Rows from block 7 of a small image denoising model, named by matrix and row number. Rows with one number belong to one channel. Each number is 128 + 32 x the weight over its row's rms, rounded and kept within 0 to 255. All counts start at 0. After the name is the row's rms in percent of the matrix's.
After each channel's rows are labels from the 100 images, of 14848, where the channel reaches its highest value: "strongest on" is what is common among them; "place" is the part of the image that holds the peak. Only what is clearly more common there than usual is listed. The data: dead-leaves pictures: piles of overlapping shapes.
# convs0: first 3x3 conv (model.mid.1.convs.0.weight, 384x384x3x3, each kernel summed), inputs 288-383
# convs1: second 3x3 conv (model.mid.1.convs.1.weight, 384x384x3x3, transposed, each kernel summed), outputs 288-383

convs0.5 099 [121 111 114 138 177 161 128  79 150 115 119 127 109 107 195 129 115 143 115 136 110 172 166 123 210 121 118  93 132  72 156 160 114  98 123 108 121  92 133 130  89 119 108 158 106 132 153 108  81 156 121 125 133 141 147  85 140 143 101 204 104 189  67 121 111 115 122 142 153 113 122 155 147 109 150 188 117 125 101 142 184 101 117 120 146 173 145 125 138 110  85  89 102  88 140 124]
convs1.5 144 [132 117 136 111 104  75 114 127 175  85 120 152  97 144  67 158 128 181 158 157 120 170 133 162  88 142 101  83 112 130 155 164 113  83  79 125 111 140 104 149 104  65 115  85 254 145 131 172 104 151 114 134 107 100  91 166 104 111  81  48 124 123 141 155 144 144 138 132  93 101 107 139 100  86 164  96 145 185  94 135 148 145 115 136 158 115  96 127 120  84 130 116  95 136 162 136]
strongest on: shaded; warm
place: centre

convs0.351 104 [137 142 106 117 142 144 161 105 163 102 166 186 135 133  94 154 110  83  93 106 171  96 115 124 163 140 134 145 105 131 140 140  87 144 124 156 101  99 100 166 126 135 101 123 144  50 135 156  98 121 207  80 129 101  96 125 199 115 130  57 162  77 148 133 129 183 126 134  99 114 139 178 102 109 107 118 149 185 180  99  91 172 180 131 193 137 146 105 133 149 150 147 110 130 132 190]
convs1.351 095 [101 126 230 122  86 139  67 148 146 127 135 119  85 105 126 113 132 183 165 152 199 116 154 150 103 126 152 119  87 155 140 173 142 135 126 127 160 164 101 138 141 111 136 168  90 100 158 127 149 156  85 135 122 131 137  93  37 144 170 168  75  93 131 108  99 123 101 186  96  93 154 145 179 144 155 128 115 100 119 138 162 126 118 139 123 155 104 134 122 137 110 126 128  96 157 101]
strongest on: pastel
place: centre

convs0.150 090 [115 166 108 107 164 155  57  90 116  90 148 100 105  87 102 124 121 153  61 104 126 117 120  60 102 109 100  82 107  96  92 118  91 132 113  76  95  91  71  78 164 128 107 109 101  78  86  90 105 132 116 140 115 100  92 110  54 105 112 128 111 100 127 111 119 102 134  57 155 100 130  71 150  63 140  90 101 118 111  94  84 128 116 108 104 111 116 135 112  84  92 106  73 141 184  66]
convs1.150 095 [107 149 159  95 144 143  71 148 131 153 102 120 201 152 112 107 136 178 109 144 151 160  89 175 106 102 123  93 167 113 115 198 144 119 126 140 106 154 153  74 122  66 175  69 102 130 127 143 107 149  90 113  68 154  85 118 108 104 150  45 134 165 179 156 147 100 126 151 131 128 123 154 145  98 179  98 192 113 119  79 135 153 139 156 134 107 157 141  71 167 146 101 145 126 170 154]
strongest on: grey
place: middle right

convs0.34 089 [101 152 137 116 150 187 142  71 141 129  71 123 126  93 110 114  84 172 110 135 115 104 160 131 138  61  80 100  83  40  95 159 142 129 114 101 107 126 104 102  92 138 100 188  80 175  98  81 127 163 136  93 140 139 150 150  51  66 196 138 138 140 158  96 124 119 131  92 115  69 105 109  79  96 131 156 149  99 116  94 118  94 114  68  78 154 110  97 171  67 130 184 152  71 180 117]
convs1.34 102 [159  86 206 165  96  72 127 146 101  98 149 175 197 117 111 124 168 237 100 127 132 116 108 130  81  88 160  79 140 115 109 197 101 115 114 146 180 130 134 124 113  78 190 152  98 146 154 114 146 111  64 119 145 133 128 117 140 153 103 140 102 114 158 131 102 137 155 162 132 188 165  85 137 133 165 123 175 121  91 136 122 141 121 159  95 123 121 154  29 113 168 110 116 139 106  98]
strongest on: vivid
place: centre

convs0.235 069 [136 129 140 143 197 115  89 119 150 115 119 123 119 109 103 143 161 100 174 170 134 174 109  68 109 156 129 125 112  87 124 168 212 109 131  86 136 139  70 114 125 136 129  82  62 164  86 101  87 105 130 110 107  96 121  87  98 101 127 120 105 134 126 148 155 144 154 129 174  88 145  55  69 130 142 160 144 111 122 139 167 126 120 132  58 157 128 118 155  97 103 220 137 150 111 128]
convs1.235 100 [ 92 151 177 142 175 106  73 136  97 119 141 159 188 183 102 114 150 211  99 125  86 173  96 190  78 104 120  86 100  70  80 154 146 117 116 142 101 137 122 190 124  76 185  79 158 136 124 166  88 143  98 117  74 111  87 152  81 131 130  69 131  92 187 167 167 121 132 123  63 142 125  83 125 100 141 104 164 129 131 155 149 191 132 128 169 121 121 139  67  92 140 117 153 125 152  64]
strongest on: vivid
place: middle right

convs0.51 078 [110 131  79 104 146 103  69  99 138 118 111  82 113 100 129 141 136 159 155 187  72 131  65 150 105 110 108 132 163 152 147 118 126 137 165 103 151 125 101  93 106 171  81 128 110 145 159 119  58 101  78 128 107 136 137 158  72 101 128 142 108 132 108  79 164 122 152 116 189  53 114  80  56 124 126 161 135  96 121 116 120  88  48 179 118 162 100 151 135 124 134 135  90 122 106  70]
convs1.51 111 [111 163 163  98 144  89 118 155 137  93  84 164  98 168 115 117  99 142 103 160 109 158 130 157  78 132  96  68  65 114 132 155 128  93 127 119 117 199 107 116 140  95 168  96 182 106 150 180 125 152  65 138  85 105  75 162  64 121 110  82 107 130 163 135 120  97 123 119  81  88 147  96  77 103 169 107 159 124 122 111 143 161  98 123 173 128 140  91  87 118 103 147 157 139 183  75]
strongest on: vivid
place: centre; top centre

convs0.193 093 [103 161 135  54 125 171 132  98 177 145 124 139 112  94 145 192  73 123 145 110  95 123 165 133 126 131 133 156  94 183 204  93 112 110 183 165  88  85  79 159 103 132 150 159 128 160 169 138 150 157 111 124 112 186 165 193  90 120 156 148 128 136 134 156 159 118  92 109 196  67  95 138 113 149 141 142 133 149 120  97 131 119  74 164 130 168 105 159 148  88  93 152  55  95 169 146]
convs1.193 087 [ 62  66 175 101 173  89  86 123 117 104  77 121 129 149  62 123 129 188 110 150 129 135  87 172  68 118 104  51  57 145 145 119 129  94 148 122 105 140 116 138 118 118 153 126 190 137 147 181 112 136  69  98 141 111 137 101  57 143  82 106 104 155 137 135 108  53  89 136  87 129 143 126  92 143 127 128 166 166  54 120 157 126 119 131 168 106 103 128  70  58 106 149 152  89 206 111]
strongest on: pastel
place: top right

convs0.292 086 [155 110 123 125 100 144 112 136 121  86 105 122 142  96 112 106 151 118 161  95 102 137 147 112 152 140 147 101 114 113 138 145 203 146 115  97 121 155 126 132  77 196 100 111 128 117 141  78  72 130  65 133 189 126 124 107  69 104 109 136 142 114  85 130 152 119 175 101  42 104 130 150 177 147  63 182 152 115 123 107 172 119 100  91  90  95 166 169 127 113 153 120 199 186 148  79]
convs1.292 092 [ 91 133 172 141 146 192  51 173  76 121 121 181 122 154  77 116 121 168 123 130 143 133  78 190  92 110 161 104 119 119  75 124 102 152 126 109 123 105 132 167 129  79 107 110 117 147 180 153 143 122 105  78 133 125  99  84  93 153 136  70  98 109 119 189 143  95 114 102  86  89 144 165 131 105 146 120 129 132 173 108 149 119 120 135 164 144 150  68  79 119  71 170 163 143 141  97]
strongest on: vivid; pastel
place: middle right

convs0.294 091 [154 117 131 158 161 116 120 138 129 127 114 132 127 126 123 132 192 136  92 160 127 181 161 130 121 100 159 103 104 167  79 145 188 174 103 121 137 135  94  84  78 104 134 105 117 122  92 114  94 102  87 124 158  76 146  87 105 110  89 185 139 106 165 156 110  83 165 130 103 159 126  84 146 105 173 155 168 123 143 172  97 112 130 120  96  57 116 134 115 197  97 133 135 168 200 182]
convs1.294 073 [ 83  94 235 158 112 139 124 170 138 101 172  93 126 112  48 110 111 168 130 160 128 146  81 106  42 158 154 105 108 149 141 182 104 178 158 129  98 121 149 132 129  43 133 112 175 135 113 126 145 124 106 146 160 147 121 167  70 130  91  40 111 135 158 192 145 104 125  78  91  86 116 159 170 131  94 116 123 122 139 138 131 107 144  90 128 112 144 118  96 123 132 139 153 121 164  80]
strongest on: warm; pastel
place: middle right

convs0.366 093 [158 163 126 141 107 162 112 106 137 118 156 192 104 103 136 167 127 170 136 218 117 131 140 172  98 149 156 164 183 184 194 123 145 122 164 150 143 130 144 125 100 153 102 140 129 122 129  86 108 125 146 141 120 173 141 168  96 111 109 170 115 118 155 166 197 156 127 177 219 118 149 166 134 126 117 108 167 164 165 136 123 124 136 136 127 120 124 172 142  91 138  72 120 127 192 131]
convs1.366 089 [ 22  62 189  99 148 134   9 150  94 139 112 115 137 127  99 112 110 224  95 176 132 145 101 189  98 168 119  74  73 127  90  88 117 104  95 111  94 146 115 130 131 111 131 155 136 115 123 151 130 111  42 116 118 157 128 130  77 168 120 143 142 155 181 179 112  85  99 162  80 142 137  93  97 103 137 100 146 126  99 104 149 119  94 116 131 116  99 144  86 115  99 134 106 102 171  73]
strongest on: pastel
place: middle right

convs0.179 093 [134 124 111 159 172 154 137 171 157 152 175 188 107 145 135 200 131 162 121 151 137 127  97 167 170 164 116 141 161 191 203 146 144 104 176 169 175 140 150 127 122 130  56 172 151 104 134 143 119 139 144 106 190 171 131 115 189 118 129 177 173 129  83 145 161 186 111 150 121 144 161 174 118 113  36 105 134 175 130 146 106 128 118 137 169 210 148 168  98 131 122  93 158 127  85 182]
convs1.179 083 [ 16  58 193 148 209 153  50 122 112 135  90 123 158 137  72 128 123 214 118 140 156 135 110 191  86 146 110  72  60 158 102  96  92 132 106 126 112 149 106  87 102  79 131 120 135 135 143 153 135 109  43 114 128 151 131 100 113 165 122 124 141 139 180 157 165  80 120 152 121 156 111 110 115 120 158 128 140  99  95 131 128 109 104 129 117 103 107 148  97 122  98 149 100  94 165  74]
strongest on: pastel
place: middle right

convs0.45 125 [143  95 114 135 174 111 123 106 179 131 139 118 110 143 138 128 148 151 123 186 121 180 170 164 162 156 147 109  94 100 148 118 150 126  81 106 112  94 130 117  95  96 124 190 150 152 162 117  87 215  81 125 131 131 133  84 154 147  81 235 146 187  94 137 135 120  87 145 110 132 115 130 160  89 173 195 166 140  70 169 157 104 103 109 164 102 109 128 104 143  85  95 129 131 124 114]
convs1.45 137 [136  75 151 148  71  95 120 111 158  73 144 117 100 135  61 136 139 188 150 138 104 173 125 126  45 129 115 110 155 131 137 156 114 121  61 131 106 135 122 153 106  54 127 112 252 147 119 164 114 156  98 131 125 133 102 166 141 142  70  79 146 101 127 138 149 124 146 143 112 142 132 167 138 117 143 122 134 194  99 132 126 127 120 114 111  93 103  97 117  83 132 159 116 157 164 148]
strongest on: warm
place: centre

convs0.345 096 [ 88  92  74 109 143 193  83  58  85 104 119  91 103  92  97 124 102 130 184 159 146 157 149 123  98 103  86  43 122  90 122 144 143 103 191  99  92  90  89  88 119 107 109 124  87 144 121  78 116 158 113 111 111  84  65 168  85  94 140 166 129 174 165 103  55  88  98 119 128  66  97 105 135 145 159  78 116  62 113 133 134  98  93  98  84 123 105  80 179  86  90 149 153 104 142 109]
convs1.345 110 [152  67 140 109 156 134 139 107  92 130 168 176 227 110 125 113 138 171 144 102 148  96 156 147  89  99 164 129 101 131  73 160  95 138 148 102 165 107 122 151 147 125 141 146 106 120 129 160 132 127  95  98 151 170 120 116 132 143 171 180  98  84 157  97 145 176  89 108 145 162 168  78 130 119 146 170 135 122 140 126  99 153  98 151  93 134 173 174 122 119 140 103  94 133 113 130]
strongest on: vivid; cool
place: bottom right

convs0.142 095 [117 141 121 136 136 156 145  94 124  66  71 121  85  94 116 185 117 172 122 191 131 125 138 110 130 108  95  81 112 137 128 119 193 116 146  86  94 122 120  60 114 164 122 148  54 102 150  56 102 127 109  81 101 117 142 129  81  76 137 155  98 157 150  92 140  94 133 143 191 108  33  97 168 124 140 183 119  79  98 139 125  80 140  67  77 161 129 127 133 116 123 149 154 115 128 130]
convs1.142 129 [138 139 176 109 119 107  66 141 122  97  71 135 152 149  72 101 124 225 131 144 131 151 111 156  72 123 112  48  99 115 134 148 129  91  99 117 101 137 111 141 122  98 161  96 167 151 111 194 129 130  61 106  92 101  94 132 116 168 109  88 134 113 165 142 134 130 131 148 111 152 123  55 144  97 158  88 173 163 135  97 106 180  75 113 141 125 108 133  85 120  97 124 107 107 180  79]
strongest on: vivid
place: top centre

convs0.315 117 [162 109 105 148 139  99 177 122  44 101  83  73 141 144 108 128 116 126 150 113 112 152 144 109 125 140 118  90 117  92 108 147 168 103 117  58 115 122  92 104  78 147 156 175  83   0 130 103 180 124 112 139 128  86 152 151 113 130 135  89 114  94 114 115 163 131 160 139 162 130  20 109 124  69 115 111 140 137 191 142 128 106 110  36  91 163 168 107 109 163  65 179 149 149 126 128]
convs1.315 120 [111 132 135 132 126 130  79 181  85 108 139 177 145 164 129 106 143 199 108 137 117 163  69 165  91 142 129  68 131 136 105 221 150 143 103 122 111 160 146 136 129  89 173  58 137 137 127 184  89 122  64  99 130 121  80 115  94 111 158  70 132 132 173 166 128 118 111 116  87 119 133 125 122  79 140  67 172 149 184  92 120 199 130 127 130  77 144 100  92 116 145 112 138 130 198 102]
strongest on: vivid
place: middle right

convs0.131 104 [156  98 126 135 137 127 156 100 144 108 106  79 126 106 135 139 137  97 210 134  68 155 186 127 140 119  92 124 102  98 141  96 104  92 146  80  89 118 102  68 126 158  75  94  94 138 170  49 115 107 100 110 100  85  89 142  81  71 170  87 125 183 155  95 117  78 101 144 208 105  69  97 108 165 124 129 148  98 128 117 130  73  79 119 108 150  78 120 164 143 125 230  90 128 142  94]
convs1.131 095 [ 68 100 230 103  92 107   6 124 109 111 110 154 115 133  91 112 162 191 129 169 138 100 106 176  76 115 133  87  71 177 111 140 112 130 134 130 142 160 117 150 126  83 193 122 129 181 127 174 125 132 100 135 132 132 146  80  96 147 106 133 132 112 159 126 103 121 101 160  62 163 151  72 149 115 184  77 142 152 119 133 118 177  97 157 117 113  97 165  58  87  76 106 101  67 189  56]
strongest on: shaded; vivid
place: middle left; centre

convs0.266 092 [110 129  74  75 144 119 149 123 135 185 123 112 136 137 115 113  81  98 146 124  85  84 119 156 112 185  92 208 124 129 149 108 122  83  99 160  82 110  87 158 119 139  98 140 130 109  79 142 180 140 170 108 102 104  73 127 121 115 142 126  94 167  99 129 127 178 118 191 117 119 121 101 117 130 112  79 115 118 163  68  77 103 159 101 162 149  86  52 190  88  97 140 184  81  55 136]
convs1.266 098 [152 136 151 114 101 128  93  99 123 125  87 114 134 139 109 147 153 221 145 124 166 100  74 161  82  78 111 103 118 171  77 165 122 175 145 128 157 102 124 102 126  93 142 128 121 148 159 145 194  98 135  47 163 137 164 100 107 169 126 144  88  70  87 126 119  88 162 181  73 100 171 168 180 140 157 135 109 105 116 113 105 100  47 134 114 127 132 170  57 169 134 198 192 113 157 125]
strongest on: vivid; pastel
place: centre; middle right

convs0.155 128 [164  72 148 102 108  97 131 150 114  92 145 119 100 118 106 104 156 142 110 149  85 171 114 160 160 147 151 166 129 129 105 153 181 149  95 134 151 114 141 132 143 140 123 149 162 145 140 110  91 160  91 111 147 136 158  51 139 146  81 226 161 141  71 125 101 116 140 197  67 163 162 149 171 134 161 160 118 130  93 161 173  96 139 127 128 132 158 145  54 156 118  45 154 112  82 135]
convs1.155 127 [111  92  99 121  64 111 105 136 173 106 116 162  77 118  71 126 137 130 126 166 103 155  98 120 100 134 108 155 137 123 112 115 144 106 106 163 112  86 114 158 127  88 123 126 186 148 147 179 116 114 119 127 131 162  71 101 104 129  75  81 120 104  91 129 126 124 159 128 111 105  94 197  98 149 124 145 117 163 109 117 194  54 139 127 163 109  70  70 130 103  76 154 176 126 124 133]
strongest on: pastel
place: centre

convs0.284 113 [ 88 143 115 120 178 140  65  69 202 148 160 100  60  92 170 157 124 178 170 179  91 163 142 125 161 129 119 138 140  88 189  92 157 106 139 124 154  99 101  93 121 161 117 143 119 169 202  94 117 120  86  93 111 127 188 140  60  86 114 200 127 142 105 122 178 133 144 136 177  55 124 114 171 131 107 162 144  96 116 164 157  88  61 188 130 136 135 165 146  90  98 162 121 112 144  96]
convs1.284 131 [100  87 145  78 144  95  79 180 104  91  78 122 105 146  50 128 121 169 119 154 109 155 120 158  67 137 107  56 104 116 134 136 134  94  93 104 113 154 137 120 128  71 134 102 203 122 136 217 118 131  57 163 100 102  93 132 108 140 108  81 138  90 155 169 131 100 123 113  61 149 133 114  92  97 151 114 156 153  98 121 164 141 102 140 164 116 130  87  78 118 124 137 118 158 150  84]
strongest on: vivid; warm
place: centre

convs0.97 097 [146 129 132 186 156 112 179 132 113 163 162 163 177 167 127  99 139 117  76 138 197 135 111 141 141 143 147 128 167 150 121 154 110 147 112 178 122 191 148 141 143 101 121 158 134 115  45 160 115 113 161 103 147 108 111 114 114 150 104 185 167  77 106 155 110 167 112 117 135 122 139 119 106 105 149 128 130 188 205 113  97 182 176 143 161 103 149  89 128 170 133  64 140 134 131 184]
convs1.97 078 [129 124 203 129 166 106  73 124 124 147 120 148 132 132 132 126 134 202 149 147 180  96 108 169  98 122 135  77 100 180 107 185 139 175 160 161 168 110 141 136 198 100 161 145  91 109 130 123 114 175 100 109 154 150 170 121 104 102 141 160  91  92 133  91  96 109  90 143 130  78 143 136 178 121 127 130 136 115 133 116 194 152  70 164 127 127 122 149 110 128 130 157 158  87  96 138]
strongest on: pastel
place: middle right

convs0.19 109 [163  93 137 159 168 148 154 132 117 160 129 194 146 153 117 104 126 129  70  90 166  96 119 117 131 154 121 166 117 126 118 144  97 114 112 161 173 124 157 159 139 119 134 179 135  65  80 135 158 130 197 134 146 107  82 111 191 166 120 140 124  66 108 133 127 118 107 147 101 141 172 107 109 132  94 107  61 170 145  98 135 141 220 165 163 110 135 117 155 145 104 131 108 137  88 160]
convs1.19 094 [108  87 143 117  88 123 123  80 150 137 128  79 145  97 110 135 143 235 156 156 172 112 112 148  80 163 148  78 112 188  76 172 105 136 128 117 166 140 129 134 136  62 123 161 111 141 153 143 174 160  42  94 132 190 156  77 125  97 115 143  60 117 131 135 145 115 123 165 126 105 162 193 128 136 142 153 150 117 103 113 143  95  83 159  85 114  86 139  79 192 126 137 188 137 141 121]
strongest on: pastel
place: top right; centre

convs0.202 092 [ 76 116  89  81  91 139  75  66 180 111  93 116  88 106 139 121  81 124 139 151 116 160 150 132 147 128  67 106 116  88 116 109 148  68 135  87  87  70  80 115  80  94 119 137 129 155 111  82  89 157  81 105  82 132  92 109  71 102 105 175 116 170 123  73 132 106 123 148  92  78 109 140 160  85 146 216 154 103  98 122 137 118  85 113 116  95 103  77  91  52  60 101 130  97 168  88]
convs1.202 102 [113  96 183 140 158  69 113 120 128 126  97 142 128 166  69 116 109 195 147 139 109 169 104 197  59 141 112  55 114 124 117 155 129  94  94 165 135 149  90  93 106  73 135  79 207 131 130 193 108 176  99 137 137 142  95 138  67 131  99  46 139 145 126 161 142 110 128 152  73 110 130 141 117 120 133 119 186 152 103 125 159 106 140 154 113 100 146 130  70 107  96 115 118 139 164 105]
strongest on: warm
place: top centre

convs0.277 108 [144 105  91 149 148 133 145 128 102  73 117 122 138 146  81  79 117 122  85  61 163 211 136 103 123 103 125  81  99 112  53 170 146 115  65  84  94 165 126  90 120  94 152 161 106  99 101  88  90 130 132 114 124  98 116  94 151 145 106  99 107 152 130 162 110 145 129 203  29 129  56 102 138  62 191 158 119 114 127 138 122 105 150 102  96 116  90 125 104 189 105  92 133 122 170 136]
convs1.277 123 [114 153 139 111 140 116  99 126 138  91 140 166 140 131  93 117 136 192 154 127 130 183  88 149  54 110 104 122 164 148 106 169 115 127  71 121 119 107 134 106 125  41 178  77 190 168 129 140 114 142 107 128 120 136  98 152 122 132 156  58 124 119 173 133 159 103 171  94 108 107 151 182 114 112 148 101 153 132 156 102 156 129 101 138 122  53 134 127 118 144 136 130 134 137 159 120]
strongest on: vivid; pastel
place: middle right

convs0.379 152 [129  86 142 127 101 109  80 129 128 115 118 154  90  93 189 146 107 128 126 159  85 148 103 124 212 160 169 166 123 146 117 170 170 140 122 122 105  98 158 158 115 110 139 144 140 181 167 110 150 178  87 122 109 150 163  78 105 113 101 153 161 183  75 138 121 137 119 203 157 113 122 214 210 128 194 184 156 146  84 150 178 104  96 142 121 176 134  72  70 124 110  16 182  91  79 105]
convs1.379 184 [107 115 125 119  66 122  92 144 155  72  70 135  74 146  68 131 134 149 105 142 118 168 116 125  92  96 113 108  84 100 124  84 164  84 115 144 113  89 148 156 118  71 134 129 196 152 140 189 152 148 127 127 143 140 106 122  87 120 103 105 157 188 121 167 124  80 171 140  87 128 115 184 109 145 132 121 138 113  94 122 198  77 132  89 127  95  84  57 121 127  82 180 207 102 169 136]
strongest on: pastel
place: bottom right; centre

convs0.308 093 [138 140 109 121  94 140 110 127 106  72 130 146 120 125 120  95 116 160  95 157 128 200 115 147 162 146 120 141 124 123 120 172 177 135  76 118 120 120 138 128  93 100 178 123 108 141 113 127 107 169 118 143 150 133  87  87 104 158  56 116 179 130 105 104 143 136 172 176  97 133 144 130 132  91 158 140 130 124  90 147 180 120 132 123  96  77 145 116  96  95 134  78 191 115 113 105]
convs1.308 069 [129 106 183  70 121 122  59 163 154 139 144 146 154 148  39 137 126 164 125 128 154 150 123 158  62 118 130  71 141 125 132 104 112 134 130 150 138 141 150 116 113  76 135 158 120 132 146 162  83 144  73 146 116 146 152 128  70 161 114  50 131  67 106 135 114 157  56 139 159 127 156 128 135 132 150 115 125 154 121 115 121 136 178 119 104 114 139  95 108 121  63 141 142 140 152 103]
strongest on: pastel
place: middle left; centre

convs0.129 097 [139 161 163  92 115 130 118 162 169 116 193 153 102 135 132 144 149 136 153 177 122 128 157 141 141 147 137 183 181 178 187 153 143 149 159 168 155 119 131 156 101 137 126 146 159 147 176 141 158 119 160 137 180 185 200 137 128 153 129 124 134 118 113 162 200 184 151 132 178 138 210 138 111 166  75 106 131 148 126 144 108 136 153 177 135 133 136 145 124 117 143 134 144 168 135 150]
convs1.129 082 [  0  63 210 138 107 163  17 139  98 161 108 125 131  88  72 161 123 206 137 141 140 146 128 181  79 140 106  70  33 163 103 120 162  89 132 100  69 156 118 145 140  81 124 106 133 128  90 158 141 116  64 121  77 126  97 128  75 140 113 113 138 134 141 134 125  97  91 131 107 117  87  81 149 147 149 108 165 144 112  82 171 136 123  98 130 138 113 102 117 105  53 132 125  91 176  62]
strongest on: pastel
place: middle right

convs0.239 118 [ 97  87 163 119 167 116  48 102 185 110 119 109 113 120 150 175 133 185 164 220 101  90  93 137 121 142 131 111 122 130 176 177 121 128 112 103 110 107 133 144  81 113 145 118 146 165 145 124  98 129  72  93 148 126 140  61  84 104  79 148 135 182  79 131 125 113 129 126 149 121 107 150 160 114 215 185 148  88 105 151 145 146  92 123 103 145 132 126  74 118 113  64  95  98 114  92]
convs1.239 174 [157 137  88  74  88  78  98  84 146  86  96 124 103 138  32 141 128 163 122 122 124 162  85 130  99 129 103 125 133 125 108 161 109  48  85 151  93 117 133 119 101  85 139 107 188 133 128 187 125 132 110 110 149 107 104 152 117 135  75  82 130 124 132 142 128  75 158 154 103 114 114 188 108 100 110  95 150 129  58 123 162  83  91  98 116  76  98  84 112 135 105 140 191 123 148 120]
strongest on: warm
place: centre